config = dict(
    arch='mobilenet_v2',
    dataset='close-ups of made-up surfaces with and without defects',
    crop_scale_min=1,
    loss='cross_entropy',
    eps=1e-08,
    precondition_frequency=16,
    max_precond_dim=1536,
    lr_schedule='wsd',
    decay_fraction=0.4,
)
Rows from block 8 of a small image classifier, named by matrix and row number. Rows with one number belong to one channel. Each number is 128 + 32 x the weight over its row's rms, rounded and kept within 0 to 255. All counts start at 0. Numbers have three digits each. After the name is the row's rms in percent of the matrix's.
Before each channel's rows are labels from the 100 images, of 14848, where the channel reaches its highest value: "strongest on" is what is common among them. Only what is clearly more common there than usual is listed. The data: close-ups of made-up surfaces with and without defects.
# convs0: expand pointwise conv (model.blocks.8.convs.0.weight, 96x32x1x1), inputs 0-31
# convs1: depthwise 5x5 conv, stride 2 (model.blocks.8.convs.1.weight, 96x1x5x5, trained with AdamW), a 5x5 kernel
# convs2: project pointwise conv (model.blocks.8.convs.2.weight, 64x96x1x1, transposed), outputs 0-63

strongest on: hole; stone
convs0.76 092:141121122157108135121127097159123120143154185180178116092125051123085128190151188131172128107134
convs1.76 092:142140121106129108108099092144101098079086128138085100097063128108077063101
convs2.76 095:167143115163079159111129136144118090120112116118082187131130074081102130188129076041150189092168133130110136127097180134114052119121165178142124143138104151101177120154121157162118149169123124

strongest on: dent; tiles; hole
convs0.7 096:155120164111106145124125132087046140088109143118127188133142141131111194182094164166182120145119
convs1.7 090:137125082131081088094114084119088110105108161127113125185171099160179175151
convs2.7 076:152059136080134126151133094145087065158167106188120092144197136075141106122201109147123159145134073113063119162141179075148116123104083173128132110119099158125127162114091117127103152113108135

strongest on: dent; leather
convs0.68 095:063146163177044131170137149093098118128130126192138094124136128161136155104130123111161119150072
convs1.68 098:108150121116109098087159157142085085169185162108170171174158099100143142153
convs2.68 073:166107034162117115139071116148110143162118136089131156136149105072149127140107128046040139129144090142088101141118125118130110166128093099076051115098121127111126147123068129101104121120152093

strongest on: hole
convs0.86 111:142108123140141107126162088164196088134127170099134159150111140116117076033165156130174135136137
convs1.86 100:138090199110103150157116103095077103165141123128112136123132169106118145042
convs2.86 121:165124182145114146119127127117161100149092207148114096154162194133065129138137145104115151113166155175128164119123108190097189170106144124107184139136192136130182136152148096131069141169138159

strongest on: hole; tiles
convs0.4 090:121194105139077116129139159143055123167141127129087142111153153092089163121102117108173187152085
convs1.4 105:145087102092130090155164160120131185138149156153092103167153138103181069098
convs2.4 079:090103105090128125112133118153099130139110151173113174149163081073146152149144162140093113098137122138131118109053129196126177137112047078069141158123131159178138119118090120084123186115170081

strongest on: dent; crack; tiles
convs0.80 105:121146140069089126155140132093125096042187116142116139128146140135095176164179175129112168118153
convs1.80 094:190140080092143181145119061098149141099058118142127164142120136134132107105
convs2.80 101:151137180153180129088181079132157111146095113100159146136088076128128121141168139120130143129136156178108129190179134173105123117096208099119095058121145136120101126191156095109137103099065150

strongest on: bright spot; wire mesh
convs0.10 114:111118101161106140100134118104132102163114131133136115137130125094195134098083048134228145142108
convs1.10 115:064136141126073118137165132078123159182137134129134142159178102066096141102
convs2.10 086:081110148184154083136112135127180095110182081096131124118121113113153181117157133105165118129140071151109179050150114141138156141134151099144162144143212125211120166167091143144116114131159156

strongest on: bright spot; scratch; circuit traces
convs0.22 098:124165130175169123130164120176175085139172117105181082127103148159119157111114092136139157179190
convs1.22 095:105133137211147107106124106084120131081122074159193166138138107108124096108
convs2.22 109:097124092133171096140148167113111097127099098160159119093163084097112100075105142122076139121133158101141132162171062165110132089143063089128160174113176134172182154130195163093108100170150140

strongest on: hole; crack
convs0.13 107:160094138056177155141138108126110163133116150180163137117042130106104109092166100167119122141096
convs1.13 114:119122141173088102161100090107143082073156151125120157099058086130115104090
convs2.13 128:096169139168163139107098085102147155079105073116196111143240149136118151156081117079118123147124130096080106127140113141148137114132147124141137078097101160147159113152098114085101156206146138

strongest on: bright spot; scratch
convs0.28 097:115189162108146073125102071117151111075113115168134113131192133097118146134093153130105203120106
convs1.28 095:103107100069126117114109122144131169208204177124120116148095131155128149124
convs2.28 101:105098114132113128170156147145112116144192147150127113075193151146136120173148191156150117064092181142077147114125112156104125087125121137139133078150135160144177127103115058070069074116093141

strongest on: bright spot; stone
convs0.36 089:182185086111098154141110146102143112133158179160217096129117130144076168118160152149141106134127
convs1.36 102:154164084136109120083100077107125114094120095135078100075114155103087086086
convs2.36 102:163139100152078167144183142114118052136150111107131133131083070079103137192130139080114169073132109126124154129110120087179097088110133125118116154053096145152171163083103155150179105136140151

strongest on: bright spot; wire mesh; circuit traces
convs0.50 106:169109075155135103140173089117104119068129088146146103079166089114121135169076089150079141137101
convs1.50 100:133174180145136145114162150144119074113132054115132099117083137128051118133
convs2.50 108:201148154071057140117122121090157074123138128171116109174150129099050115124092180101107105173176123106109137118099126148160127118121086127187127161079094097126134119134150074162108135112168171

strongest on: dent
convs0.32 091:054155119126103108119172174099162133107116161100156153125185105206137165146141160155159126138099
convs1.32 112:115165115061083153139160129095140153126144161098116147130045140109102091090
convs2.32 109:208111089031126127116142084121121110195143169119126152134115140123106157201141136126153140117115168099151103154121118177143148170090142126100113116097044094121140128139143105171132120155084073

strongest on: hole; circuit traces
convs0.8 108:166135122080110129130116092103141073141064120148106119130121158110028131144111130134089181092103
convs1.8 094:115146161158180143134176127126117145183171146157116184192187129129130104119
convs2.8 101:150128140137111124106151177144181084105151109160138115101116117100110070174138103124155093103191123080122137147095086088119141130150076115104091115100127122069172104071128183139106126063139042

strongest on: dent
convs0.37 086:114142099171075118165139181101071153095082152093130182141123137174101149189131143104113158134102
convs1.37 113:144097091089145115080070116141121099128166147177172164177119146087131166099
convs2.37 099:161085128106096137129145116165113086116180120146115156133152124104138093092159109086090162169100120092090041169140127089123110109109132100133120155089210146122204117092123098093145188134076118

strongest on: bright spot
convs0.77 082:158182081089124132089151071191132127117167099087168156113141119168125160088146103102166155099137
convs1.77 100:149127134129138092147076080107112112097093091113108072078076115146094088086
convs2.77 093:182113100161078135119135133198066097136176161123106161147100120071173148142088115124125115126147173086093126084102174114154102149073148179094140117116061180145112083122132126143132123073162131